config.yaml
loss: "mse"
encoder_activation: "quick_gelu"
encoder_mlp_ratio: 6
encoder_bias: "qkv"
residual_init: "none"
optimizer: "muon"
Rows from block 5 of the encoder of a small masked spectrogram model, named by matrix and row number. Rows with one number belong to one neuron. Each number is 500 + 50 x the weight over its row's rms, rounded and kept within 0 to 999. All counts start at 0. Numbers have three digits each.
After each neuron's rows are labels from the 100 clips, of 14848, where the neuron reaches its highest value: "top examples" is what is common among them. Only what is clearly more common there than usual is listed. The data: phrases spoken by 400 fixed synthetic voices. In brackets: how many of the 100.
# fc1: MLP up (encoder.blocks.5.mlp.fc1.weight, 1152x192), inputs 96-191
# fc2: MLP down (encoder.blocks.5.mlp.fc2.weight, 192x1152, transposed), outputs 96-191

fc1.94:486470486460475533502436506527554503444367563591542414479552399480505564511404490498522447430475558556535498493528473445565554462553494512486548594489506454537522456553513497517456470480473581459489527449511418539464609440507500571501520537472588516434588483488562525433485503548482547561
fc2.94:538454499520498516462513485458551438494535548446444531534515529477443480531497495432513591530438554413518480570548471533498510494437567527526387552493472480528485454473522511478488480516409416485563468454452525428540453593499501411583483437499375468561428513385509468431416572445459474434
top examples: white noise (32)

fc1.368:531604508477559479540468458489519400453468382490402527503505452520472563517510430501445476492482444442440528524429434510507501567426531463483549500414391544466493480465476406455508407549517557471612451501472480416477458508443553464593555516453378513592587520406517487454463585505462437435
fc2.368:454505481551466471494513483571536548484536470514617467531481565452568406429483525509534555454446557560472516567571482494506451398513468561468432569547572493390458533525538588501506541561504477504488581522507454583515447470498547555450515455530625459438418416482536484628457476519433566594
top examples: /b/ (64); muffled (low-pass) (35)

fc1.642:486506618500460449615416609458449519518446587613519570508417488450501520495503487491407484550505547495525461550490431551513429552493411554541456462511502520579510543430453479484523540441478426476453508545464560478478518486467426575522567398536499554478516546472452496426531538607529509563
fc2.642:459506465593503561507530492566436450531551562440480443460490529548545526588513486457581519521562584600470511580477468506579468527478585544416551460554501562405580523499485556467463427469463455455522435572499516512426521507344536451528457560548555479440490555502488505490478520407492447476
top examples: /ɝ/ (79); clipping (35)

fc1.429:456529518458456498468474481547448443584504479484462519450498535476422534524509620481578445519598487505493491546486501508648520480552516533529575466556515475508571555513539484489463480517444505458400554526525602482531476542509464508422607510469464497559555526531646402462477461510503546516
fc2.429:457519497583466490434504552494547441509438484452560465508485471467417555506591581606462598510457521403490451527570492431441550474514546512482517490510483484455506594459486541491331512495459557478448540507563546525511498530387487488510475499564597477421506464543449347496535576570536452484
top examples: deep voice (78); reverberation (70); /aɪ/ (60); dull voice (56)

fc1.529:535429435508501525546513489508413534485441544569451507557543436470496535527458433486522544441465515425479414495512524532446682418488502533478487531430523528590620490511471459526558512451539477593553439500406524517472440624520430535436582570382506535557604542473436400511600499535464506475
fc2.529:423495453517570447537452550560438492572495474493528559541454539553600537550416508510420602504501564416483481470415534440488500604532550511495449499491450528450559539476518472502515547469602479504499406472417525478450516519518544490453524504564513548556608491475493509478541543338455510518
top examples: /p/ (99); /ʌ/ (34)

fc1.203:478458585542477504443582530504504398487614518501505529542513376489509518453420581513533459529509523440548442574574548440366457534491491379526473579545608406562505563475445610503540444509435562522518420489552484527470491454555531500492462463441482476500453431514516464558488489536532526444
fc2.203:491505517545575445471491522528555416523488470436526443492464626554516549499598386511403506463549531609563535524513520563668523344579396495487603468523476506546472540459557390384428483492404463526521496530471563472517540482505493573541477440469506464548472494470465535485470476540504525436
top examples: /s/ (82)

fc1.500:506553461575395517442581471594437554460480500587507538470569492527535501452603622584468478588494564482531526504520474534499443512422474577511476476558567458486517551469414445504513525436404396498496526434458453568470534500537539519444581424489401460557580545478493449567474521510487503451
fc2.500:514486515513497396389437476463536485477520565508423433495442470525469567477420427443549630419482504499589453552551540417451581510606482479531511546476484535557523442503449550482442456541563582531557514552530501429426470520606443501538430594500546525521443433489532477461496442481515525487
top examples: reverberation (100); /æ/ (61)

fc1.133:497512558503568529406581560452477554531466525527476533512550423459486594420559583525541509493508501513496539597513461446473527475392430583580510522587509499511464427522520484438490563506574501556504539462460559577500506584551485467509562565490490455462528482563559467489586489543535525508
fc2.133:542489503434494553483482506478492528440447567581504558392613561489441435404523475594462529517455447501509514524526527534490490496501537552574390491510494500583471546438524611517467482439526554528515530464594521583482475472456443449536505525461488517501476511500436444537460530430474482493
top examples: /h/ (85)

fc1.745:497461464457505449517442519470503555479535591533428407458529535522514594442412441452515501465507538510484478481436467399437505516541443479471508450482537539513561509495495512478497473471513544564515498425469555446334479501548565537435487489604545558581580504471486532448457513526482463486
fc2.745:577472534467451565473551529566470500570481474471575573538496475515528428611590482504396444505566553493500476528560542582517569397513478490504414488548570495552514501505448445515469519481449491352504496619529401554577391507442396500500511478459469473413410445486498434495528499477437535482
top examples: /ə/ (76); reverberation (64)

fc1.691:482510602454394540507418601503560424547496498554548505504464465440484476504562524480473533372469515480442452466486565548517440452450408495477614539534506393569460496572498523477491453479428559531508605434534587526444527407458458606557552457424465494522522524505515416529447486515533474477
fc2.691:466483521464552440440498425505489483461523505506470456481521514577483516522431484527444432601451521492576577536557470487516477479587581509467370506484475543426487455431565433493532521565485449499470469608457473482501443471520531447482415523528542494500485447490485582445500480526555483512
top examples: white noise (34)

fc1.151:462513532621524529496522457467495528504462552465408532453504519496613525501492543527514513417603521470549465545459318420474506549509451464421558502546560516520438505459448552485423508586562456479486417524509508491539577454433536432570515590457450506474493568499451403424621443488475464573
fc2.151:466499546563453402437534512581527609579511457499579454473511502506445485538567486502458543515395506481456536513578531494596511520549380436608488539461543475469530457540582468496356638510581499439433575529455490492493401434413442560467452505515469529515507444506463512497550591550512474521
top examples: deep voice (60)

fc1.393:438541582549550488466276352544527570539469422558484467560478445548429550516515506506513469562457534476447496476497535466583436528508504554501477496577521440420480596446313418458532417536502478482613554518551568535526486519532544533500522481544448537508534481510430519507514592478511466494
fc2.393:492498479528526363312441551666510665482448487500546536505561577456552448449486510559464516557550475504428515484463508515548484478523529498406430516491474510609550436276250555458525550483483442493431478491459435510503509484463505512480461494470548544467521514531511483514499515524452493555
top examples: reverberation (100)

fc1.403:473581552507521514468497538455464504556584510460438516539550509491448476508594635544456536556532439470446522432416511416566588598428513500488467515509508455511503461494481554528516539467555533517542554605507487558529532458481520348470540481537502415464505580532591382569562535521422409579
fc2.403:493512436499552577645547506482534514474540497557511537481446548536534556499542356464559549473506436408462557454443604531489412464449518474453554552460458548470565450484428519525449561594469426556445437573437572522537440442495489553515499516408536498501562542522530468550448458484544490472
top examples: deep voice (76); /ɔɪ/ (25)

fc1.406:493475443478478491487529487565526480461637492438529602574510503522589570428602509435440530472563415521522552546487382462450544492479486553503431447480470501468440499497528434479546554548577527492470547423432612546454522471592494426537502535490494490590571496567535451492451570497504520497
fc2.406:464462551463512489465464564623482534481448558528458487399489478514500545492426489542484514556489443521526462514485498508492477567551458475481447442448504510597440541376558588422401493437502462543511453442536527538504555529436451522416504502518462511479466463455488561611591534398485437450
top examples: /h/ (77)

fc1.181:508439499504544544531508627481460497538559520475541487438451490521554489525529509471470441471517579516473507565567557549530480526527431440565452513518506512569563492561425544449423461503555532563545466419560488492521543497470426494552473535490566454505483468419479549472517522476506545514
fc2.181:514488518502553548484510475444505512476518484491487495574521489498459518426451518524544529539546486391604493527436443457534518459519542470418439471518464490425434419445510475549493538509446504403421494569520521501479438474543511524450485449462452528492499558548561500506441459570601487413
top examples: high voice (70)

fc1.655:495486533470458387541508556525543524501559529501534503440501511535447493551537548508476569454572459567542564534498526390502571546473440528519535502446483412523480548472444484483449527484574538482492534501486477653427532484443446485444465443464443544495458433507527534569528501546462563486
fc2.655:493520494507489595534516524455451532510464468482528497604513428363519540455484431547529494511480516407543472465448525552592407478507493512452422503499481597491545478482446538544528495457451488498451463486573536465505519486496507511441471545435534501521523542425510470529393456499616482522
top examples: white noise (30)

fc1.63:543571535562529468494523501591497475517590579542429477490514502487499549508446568479465505467484492456500587552506578446540561506503497496500473505574520479479466534520550538534423530553560478462486565459470471498525478348457481546451460396498402462486526538622493423577595512516473506461
fc2.63:514519461487477566465554500543391545511459508480560567567501495505555454460605481566536437509482450401510533456454624582506507423467520500478341497487491509473508537478502557550413517464492446509593518549608607515561501496430461458488526554519493491489418461543430418511523537524517552484
top examples: /æ/ (100); white noise (45); /θ/ (31)

fc1.580:454473433542560465544544527499585495450623466533493548458492451518466477443423479472490556441417428424548509475473543428385468496493534475510538549523568528523422498525460526483439519425538540535556451494409469497396496534496528510493526594437498498594472485493589506536548461486522503467
fc2.580:513481530569506402446516540476498509574493456461523520562477569533503476477574496524471403533556580508433460541554548477553428447556503456381468455510479482522535507579556441558540478542516544541561436617571535465568503438537406380510467420550531420415396461514488609504427552575502540474
top examples: /s/ (95); /k/ (76); muffled (low-pass) (46); mains hum (30)

fc1.641:492479479447451453472522536448508510489484525497444528530542480438473391373474535556492555495517524420561470475481544591519516593533441529501530499473539517600600490599561489510478500540581487501511501500527526460478514497555457479506581512413490535457546412577542589521434517503488521530
fc2.641:493502497529545497437435459449579511436572561509510489498536455620495566633525503446532535576486484558455469521490502524439509424363494493488560536484477492485462462499486527464545480470535455511460538628502523474540503483536539470449425501496521484447440576445415504506556401499486501553
top examples: /h/ (59); pink noise (33)

fc1.475:477446521502510552482462481527503462510458498441467556501402547462531563514587491491519492483526503565552418478414534454506460435469479499514596481547506494557462489545428401512521450434509561432483552575549413427441523488556379537472528467498414538467472472538462500422456459489582506593
fc2.475:497493545425492496533570507511535459481472569520491451471586480462562504497474511520560552497489502417508552489559483510509561608459539617533458503513454496555568497554500525487514487474532427582509467403505576520521412506475527473573520486477477520598534548408569440516549478549468547414
top examples: /ɝ/ (68); child-like voice (62); thin (high-pass) (35); rumble (32)

fc1.473:499612564435542459442559523602449424492458502445556515449500526458458527544444508557413465552486557485509549467478469562436427513476482632483461475530487524512526500538473620437467456473450570541464533452458458486462453455478504562566501525451447519532586478538476439513497599444362613450
fc2.473:550473533554519548405509555505557481489596490532527506497518513473484496449423498478538564462568548500523499450484509456486530493545596471498463518513511547502524494507516521470537442537489523533449530473427507393518430477493443431486416564457469493556417667517581524472531520573569423503
top examples: high voice (50)

fc1.185:498508462516545527540445470483465511524544577512416550440468471592543566468505518489424493424451437443550531484491383530414493549460513436419512432457531580472576411438473549492625479458481591527483408464477502410534502500503501485533525417510443569540647570505448531462530480484535458485
fc2.185:489520501503544452473534479465500654518428556490567482419564552502505488505433451440518502581395494450521436511470405480585500413515462491435456578457528503571512465549597439513469478519542572468532553588491461450464500528426475489495520625489505579466568502518490478467512500368522521438
top examples: /b/ (78)

fc1.578:524449514516610502502556442575518566488519447493480572481450470446541481467445544535499477520495453453440531511524506443688518523534478520526565462518492521461492545452545419481539446498497465488601489468525470515497448559495445543543504532510533493478556542530576601454447490519526503493
fc2.578:520455476548459502556506483503516507472457512437453607470498557474486538523511642474502511489487465550552509424392475509449499485620559533471457479504518497617556574524464631523557461455470437465519523529459450467513414478430444546562499422524419477546610590533564529528569549493504448506
top examples: reverberation (64); /i/ (61); child-like voice (55)

fc1.32:544496449459502613437533477508452600462495493369478576435499564480517485507438494431399459537501474496497529469505592500487545476523481494478501505490524558544513508503551433540485418561561399498597478526576438525528406452587450481506489476446457490488523546580546409562478532498509529524
fc2.32:473510508526517530459590462544586452590452443588473545516475515521567467502533471492408535472509506558400520565482471514488449507562383538558594489494484474487488468571481528449475519469473450522513468516532426462511496434456502539580492456493525421544512495560486595520484456542527534489
top examples: clipping (100)

fc1.21:512539560564481565520467523417490452532451540459438524472448507444430554491467573627503461428577589539432468482479447525523559492537532591489539570546531520511464426518457468511466549500485415542616521457533562540526480446451465431478385462556536426513506567485572469547566414351453434424
fc2.21:445534488523551484482555562510441500555472417540556590479559593556536501487469443540435502564450375526488477460530527467500451438549468454447546483545484575541537512439496436394401445414413524486546564447469524501462507516385435511503605555509572505418535522487533489494593381516449565451
top examples: /ɝ/ (72); child-like voice (59)

fc1.422:460490573481529394527501503545565422431587453464369525510482489487489460497529547442481486436427482596441496531474506473536515415567617429468474508601535429488455559450585420450443556481503423463520540484483438555433529483488471517510483550422550496456504557516542517522507503510613469614
fc2.422:453488484519572452488472458478434415499529505503487517469510464401558428553427453507557522508502451476491483517541463500434504514522460504547489471525479504615537475551493617585579510518488485445523522518622527493534523499558564488550447467563487373500487491468486389404504504465488533421
top examples: clipping (56)

fc1.268:484513507515554526429454507506576489459568557531575463426502519526434518477446489495541525435515472518568438515508534556500513488502593526553516514496529485503413489511470535444512561491509499486453514468408481596543523535508416497469569566471460560539468496566449465537579415467509488519
fc2.268:560524484472463542529512613474546489527561433529433526563419521491550486540592466551540495555467439448369526487531463516470412551586512469421402504473523514450490533518481527537431413584546488568467516444530449438528511427457520501538491536493571495514464502439475551417460432594588508503
top examples: /s/ (98); /k/ (77)

fc1.257:458544494503533401595480458527504456522602499512448498581488524501511547518513405515506483564560489530377383464400531454456536469495488492463482526488536553402589473451540497544552510493405544547396481494374480599501457526522489564422544464503507565563623540551550438543491400456429551561
fc2.257:570489480474489492444490535427553542484477434504559547519489576494565504510520588454480550489456446460581531493636450550492468495464516521469527541473552541508423460464515483494478544543489489442628515511634554425506544511469496465569514442456488525473371496449497521440552534488557418454
top examples: deep voice (69); reverberation (66); /ʊ/ (46)

fc1.129:504482482523474453589498465562437458443437488456434471531439438496509473455502508569457592589435471464493487451510522569551476528467513441569542555497474479463507535472458337542479477511464578509464504496534452404529439548478433510518417493511387510530513519536409478439479565475444496450
fc2.129:389493491540494566452484503516515469501603465472486549479578577460532546540474528477530353442535515584435497594470485489396587428509570519484485473489468535539473529518511587452530510532409489480432460452436524499525530435486586517533593498433592481449470484440539477568548484500489584589
top examples: /b/ (66); fast speaker (48)

fc1.479:439544525503513444517444494535458484426415425569427523451499506572434630562560593559504542473493502575561479438447472433468556398543478535574449447524480517443528545466506435529480401463575525509482543492472572399510422560427511498508454467497470487558415524431459452449493545524498499512
fc2.479:529528494432540467477552407542499481560599449407497527492521514477597371393459408465476489604469461450457529515557534532535474597509581410468576460482498489452506512482548561481503538508389568501517493486538490538491492446526529454546596579490480555491595454524565517494541456533546523546
top examples: /h/ (90)

fc1.478:404398426572480644509488493498396520468418485527448543487523510366462510488489541607489494556543508456534506559448577546482452511501512474443505566537540603491508506490420436514546403507393446479525502564501483510536475463559556523457541498439530434569423470468430372529420472452434536585
fc2.478:526460507512558423468401408512553486499616476476510458459442480555510563572561535457514509489480507456534518494495525547407470518513510453532487499493483560471524547480484511567489467551486541525571562446444511487488480452517587531540547446566497521447449542574470528537527594472537431426
top examples: /ð/ (84)

fc1.262:528522483535519530485383449573511303560495470448432482509577484465473485475507557550626587491512531444563455459568457509530551510518428511578523494479591560549488481442512588493471539535489460473382405538443568484529541485429495564506444448454545467519541541374584597507526438545626520397
fc2.262:513565500444467477532475500576535473520508473526608510523522419494446495517428515449466535498504545490572519390521566523462496567585561529502520458551501549371517528431511458586450534524516489491480458383543433535499501441548405494576395539534512539561537493571470459416470532518520473503
top examples: reverberation (88); high voice (50); child-like voice (47)

fc1.121:524559466514507492525502474451561454452574561441432548515430442447492461513462506532441478396499526477570434464498454443443553595496503619500527522476454503543497473527474553473512472601576425516514543449552510490465509564482574497602517464480433520491509496505459570615465561526590554487
fc2.121:516487494459483577517489477551472533495475546496468452453448540480512528486522553430564388551577460452497490509580535473618470603500521472408526558541451491519499447478561522441554479516565490522507519567383477418433544477543532522573462579618391479591563538548461432495430416537512471502
top examples: /z/ (81); text has "holds" (34); text has "needs" (33)

fc1.145:477510570512515568427532491532420497536511571579503473520544461569519422466423522502486510490486507387511484538510505514598539517448497540535448582566566534484418457447494456462469486499436415609459560489409452467328517493583502632474445487511478541524486573513509533504471463527493532529
fc2.145:475483504540473481521550476457580534440415409375468509465475550453471548458560502527449394432391549553569457503460505453508482496581588442500499530510436460535538490455481484569480562548503599456576529522539460506589505455454563479488588514457432503474454451477540433441551478422528546397
top examples: /æ/ (61); white noise (48); pink noise (34)

fc1.45:498518474492580484471509527472455527472462512608528451514514494515511525535469479410511512420499535472445502492519503498455602544462512595483608547486481556529513536508461522530480583488414449510436550546645480538616597460577532499443500411532453412582557484444416570517519549521513582539
fc2.45:512542503505430507443509542531574565418472552480569509466421465502534552462492536379491489524484419521549485629446517472460507424481478522562421430448542470556419491619479485507525517439473484484599417502434463499494510462580454432641422555507461451529575480513374524482513504400548527461
top examples: clipping (35)

fc1.163:536454499467504557438507503501515510460494476510422446489531476475595523600506508549521525512457424499427543529509412499478530532544466516550557482547582511534459441527531425420539489482457445498404509592437561570494528567516513543507449499535504529698431575534432508478472491541511443627
fc2.163:505521483511452555468506500470483569495496536486519498491517504519442471496574437598556433525477594512560538576429545414418488438514486486623459488499459456527487480565502609565495496526447535584528494541588528467501417610551433477469469458513555675413548400505494573545422466451540491532
top examples: /l/ (100); /ə/ (72); child-like voice (45)

fc1.131:537573498480586519484425475498553486538476517493478430530540496442487495529476424456420537618541547518520518460516450432429526579591563489447440416435481465572389481515537473552531420505447578458542541509501527498478475507599544533569522493528583416504554489479535551578509570452423487435
fc2.131:554531552470464598546592423496543433519584525432557505494544505553512541488546402502516492504507497538568361480467589474570480473513574466448401510513471507407561496450505504513479530539472407585495494516454524466393521546458574426534457422552443567503545616505448398437539538545466526554
top examples: /ð/ (47)

fc1.360:498502443545526465524609514507461542552536456491427533488499535516517511475531553553460451489558592508456520437498578622422445453596512474586440483516457443433435551445492528459579430495465422497536543561474497331460424465477450483474485532437507558530499494520530454448527465548554488515
fc2.360:486533473565435498531485467528547462492483366536587443555489449460423492501430539506491569594478437445486505545515496485663501550460492474411506443514544427518463522456531506579491426500470526515509516446497506531532511413530541489514467485581465463493512462524413544607513550534471505434
top examples: /j/ (32)

fc1.747:515493544544550487590467525511547530482482591518480530371475525517466487507409443517513455431447559541526465500461527475467569482490523540500525497526558557497491477450591502459443527460539549481461495474517502514594474466565551431465464524493578525507522491516682378522457401428385485537
fc2.747:595478493509414487383526460486486479475485494534491438603528433455602513490559546489506524588447503429567548529553513430466473562527484503575516457537463493474419547466491579513567554505502512425454575537440446468532542443475503558485517527493451488563486438552429553398516602614610564422
top examples: deep voice (74)

fc1.259:480501443497512537418486527489507611524466531559455450570484515441584453601504481556515529491465480480479578453422530518532537481515495522549450458508496553539433492544526556466484535554425422508431472557458516541459585555478464525490499585560515505645487463512378502390474584556521522505
fc2.259:542489463537476503462467509442462567424604536437528445427509538468559444529546459471613430510560521504522537598479554429435468423463512499559566443531432439481540496536489520475560485476450563585606506523563506430517450519554479389447502451487483596406567381466536548519429449427544416606
top examples: /l/ (100)

fc1.617:471509513510449556554517471511403441525474496542533565541498467458493357442519501481486525460528441504551473455500478417559506598412402432481504513542506475534542414543455583422408620538554524477511524571521450480463501560513452509452482495487458570451431483498633412530455442501413475524
fc2.617:434474497518498427479465464481539483469533452476433369493488515544446522510540437491508443484458536478639451500526515523470492443457465502557600530477490476455534529492507452553531428472503444539402410556430472511512494542452514554517383499478534547490594389499479473458464626580538447586
top examples: deep voice (66)

fc1.132:528512514521460552529513487429459488470449459501517435465566556501571484629554534533552455582440490470401508546551483482558448417448460595538457479508565515546502466462429435491571488468465523519531601528556464447525465492511432450505463578530579619590565513419475529500438466550433412513
fc2.132:486477510534573458475493500532514478411568461452481503471487541427513533496433495532478547561476415539503552354410471453461445451539478548569443442474520536531491499508512537489423509464492494520602556519429607462506441518495414395369508500490458492504486439507514471528449503526520456519
top examples: /l/ (100)

fc1.386:487464449492650531546562450529524426507567473462467494558620563504552492516545479490517517588472482555428489547450491420432504515489546519491488519475518636488426519421441466501529515498568508443535511517520550533469585544599588470453520468524486489610515540504508509511529488516506457522
fc2.386:469481471481336419504429555478511563417583542439543474444511508521525499536520514488480409567548524546451543514492416509498488501500484477501369521512479352469511571475612501465436596524488520469489454505547546438499489537395321548454444500471519439499422576458462487479557472445513498538
top examples: /s/ (84); child-like voice (64)

fc1.560:436589573512521528507431535405380532496554441421445465428523584467494573488472544529510452521588412485462470522504559463493554551489584556515491499485491472486470375455575500405454458526485521615527579539496547444496572513461502457511499545474435471515564571510418531467456515344584489537
fc2.560:451493518425506529529478422567542530435465571521450460455536478512588414484537533521516397521385490463497588494430499507387574523521520414459538472497487484504477528487529551515498437493503609485531529364477440509467498464445488518452500490584432498559523370541489493581481544536542461513
top examples: /ə/ (90)

fc1.531:474515531533544461482480455582567452521412509387505529499466470518490550470504674513497556448487424479531503505509508495590574567456511575492445486438538578423485551430591526487505457451402520496530564626463492469426488474541608484560652459557436551496511515527530515531522520472518521525
fc2.531:524541518471591506492442457508567450486448539451532555466528537463451426489495465525465492592511562526489511381493408508420518479623565447537492471511528454490475538439444540500474458606496454499449460375500516490583456477451444587459486543465570530471549506452531436450519468596509445465
top examples: reverberation (99)

fc1.750:519472492589466501458493497575511572517430530462451560499455494485457497432573540523515475505485469447522488588468549495540468522605489469522413496517502500498544555519624437488532388570538493510517512540472431467468515532542425415456499543424520479554550461542538499555562472505465427532
fc2.750:558531506503485446634496414485472537539546389465515535509406473446510509480551543466558558508512514446489514510464499516583476482459543474530550447472469511455566474500427594476468507492367450458435456540513519410539489427474556451407531565454450601458450431489511580501523529523441473527
top examples: child-like voice (70)

fc1.120:567461469472457457470516510524562489403532504588449597531442558434546449554596551571529443451489498518448567567407521582474438470475490499606556526546453544476537483523463527431483433480502483460496574547551526429511521456429442425494526512655480493516469382472523466483500465505491436553
fc2.120:509477476521538412441462523404463497498411497428550453545532445540441560432415406532465585513506591469541467490603443474520578454534510533412482480463500578578488434515486431542576523427483473494510485482471490589533401589581509486439376488449507495466521562513510523521478524460423493489
top examples: /s/ (86)

fc1.5:483503543479506503568478393613491386539400541528535537516448481465578550512535457507450507474431486417510530468464429491495496495517552471542504513499483459516483418528509501494426426743514432508488538493555430459486481405443574559387438491484529458502523495548515444506510542497503508524
fc2.5:496527478458409532517451574470485364551482569513448527591584478510550516462501491441510539480463526534576492498531412513513501492497615519555533576474504437600511458528485550540482527678442474449492504472476459522495406586503484485433438471545435536570533554437497508439524425561505555500
top examples: reverberation (67)

fc1.665:463476560460515566465519426518594633445483489470495528474461531468436529532463441482529458595460606440447588511483405538492504555518524459543499498576501490635507419515569534522388451474514471510509541474552434543517455533418537478570487541497452529569510554420507509563518525469587526434
fc2.665:490504518449575542553436555528429428537552462452528532390498456472602508489467411479465425467442520483542507548495540601593528490500531433428558492483503504519499538451484397432441522582559527580497499489459520530430565433519548526498480462523501460504511468513458500492510420462448506468
top examples: high voice (50); child-like voice (47)

fc1.114:570482556543518518511511487457472559472452457588488451497463495373537662474512385515527506474584451574478535531545386385498466531422438449555576473470526519487454477468514511502521543560426443481461477489519549533543519452475463513483603533626445517516459513527518463446483546538549460424
fc2.114:530494527439416467653447522517498542570456478611437501563539538470459570428515453440517461347441454545451553501375481480393508476522389539565478538493496578482514522460484566466494424508487595562523483509511504544504568507424450471487570498380545551491478398415495548513518573525478485432
top examples: /z/ (67)

fc1.195:487495568487453519414527501464443520470465468509416517449514510496551388493497494507508571503462500518462559467538489557503457469509563555556546563529504516500423517529513496439535504507425509509389448642438514541488499526503525495601501534469386523513638447533446381392500547511484513542
fc2.195:488509530428489386528498520513532418496556469509615513458443518470440540482391526485512485490480503494556441536576518540412429550649436446462515492520549507476486591494466484533494487542462510579526437456584524464563382519507523516528412474438505459521417522488495600537501517402471397396
top examples: /j/ (32)

fc1.681:504566496473498554495435503489462475492485527492407493498418564573396458464463546480571511441433420420553503470487636477547459560469507495514542578536589507512507484433474551486450581416525474537430507571530453416584551466538553502537492415546438539517483461557494562548413515589514405539
fc2.681:490550524627518450509418525458441567520494519473565456505471492480481517461463493487453595522475612562460484469504505580533514438472538504490478428552483438563487507537551477570509475450614582510528539406468524516443479504536510485529513554489578525535471495511511496453647437380522570494
top examples: child-like voice (65); muffled (low-pass) (36)

fc1.101:473445482563467467481498500404479596498557468536534482580514353500497494526536538553423471569475452628467533563454533512476415486484552466559379512482494444464553504496503462465546506475529447482476580466553518423549431607491527447405429513558470488527462579463510476451354487561412503474
fc2.101:515563485550458478543497499559586542510488491500542498518489536509537555517524477483515426408449467492456527596589410561483567407544469589440589480546454479417407503529409521492403553457529536479557406487406510502463563484471467511546596471475524479509506488467488402482610475493468540520
top examples: /h/ (59); fast speaker (46)

fc1.606:569491532513536554600532549480479549516515421585479515495511448519533429551548389454484524538536520496516468466488588514491480493519489499503514453436461489594617502442541440546474491586488451538325540511487566412432501445468520475446487543440486572454489468439440476544597584629472514488
fc2.606:513526472495523494533479530540481503445440486525546572511522484430429547442455614596439532500519497532548531475510453485540481580472539531554486443444451474452415465553466607463496518439475591499612438502481441521511407524546500516560496545541534445566508555510555429424407506391512521619
top examples: /p/ (86); /ʌ/ (38)

fc1.457:457446521473477516550493591512503472519520587417518556485403584508541536450463525549534540498525469531558481484486436471572588463451526484500464489455457465562539513572415504489555506510467541455459478470554528482527480629536419501476489428525505534471524467512548552478492531510568445605
fc2.457:494468515517502488533512499580502526482462520537481479491563406559572512551552442503504469469534496421499576503562563493387444453508547552444533538463473447525490493439457545511405481502605510453560518483453484520481590359479476485544569523543494452548443532567444412474461455509428538458
top examples: /ɝ/ (78)

fc1.731:526551554573489556547483443568428517557555530547394548448518548497525552588499505528467531476472490523521454498507469409395546650545514431531498514498607456517538475556514519443542504496473523523377538467555540429524483507420533542547583424530536581475470492506610534419519534524492504532
fc2.731:543527482527431448549518610579496461465429422539498521641456536491473507546507476500466473465521585502503421539493574541605479492414567457546540519500497462500544537548474446492421523529552372498447475464478544493479536507562464513614475456501479641507466484590518463609505562445530510570
top examples: /ə/ (76); fast speaker (52)

fc1.123:531494529520456503545459497471506512549494455566555581531532482389507550447552476521490541539415493494457503456491601477483446420531570540533516463490522462447564442447583520456476565458526453526430540578620569524488503565478470493523499519403476448498430453538564559403418581524544458470
fc2.123:527502462497439434503488500521516507518526532467500362549453518582432481542463473500432386478490505560471539494462535503412519516523503394480545410515525449471499578407453494543395389464548494545549489506432458518519481429447609509439496485533534545470498581492493419577565467479546545480
top examples: deep voice (65)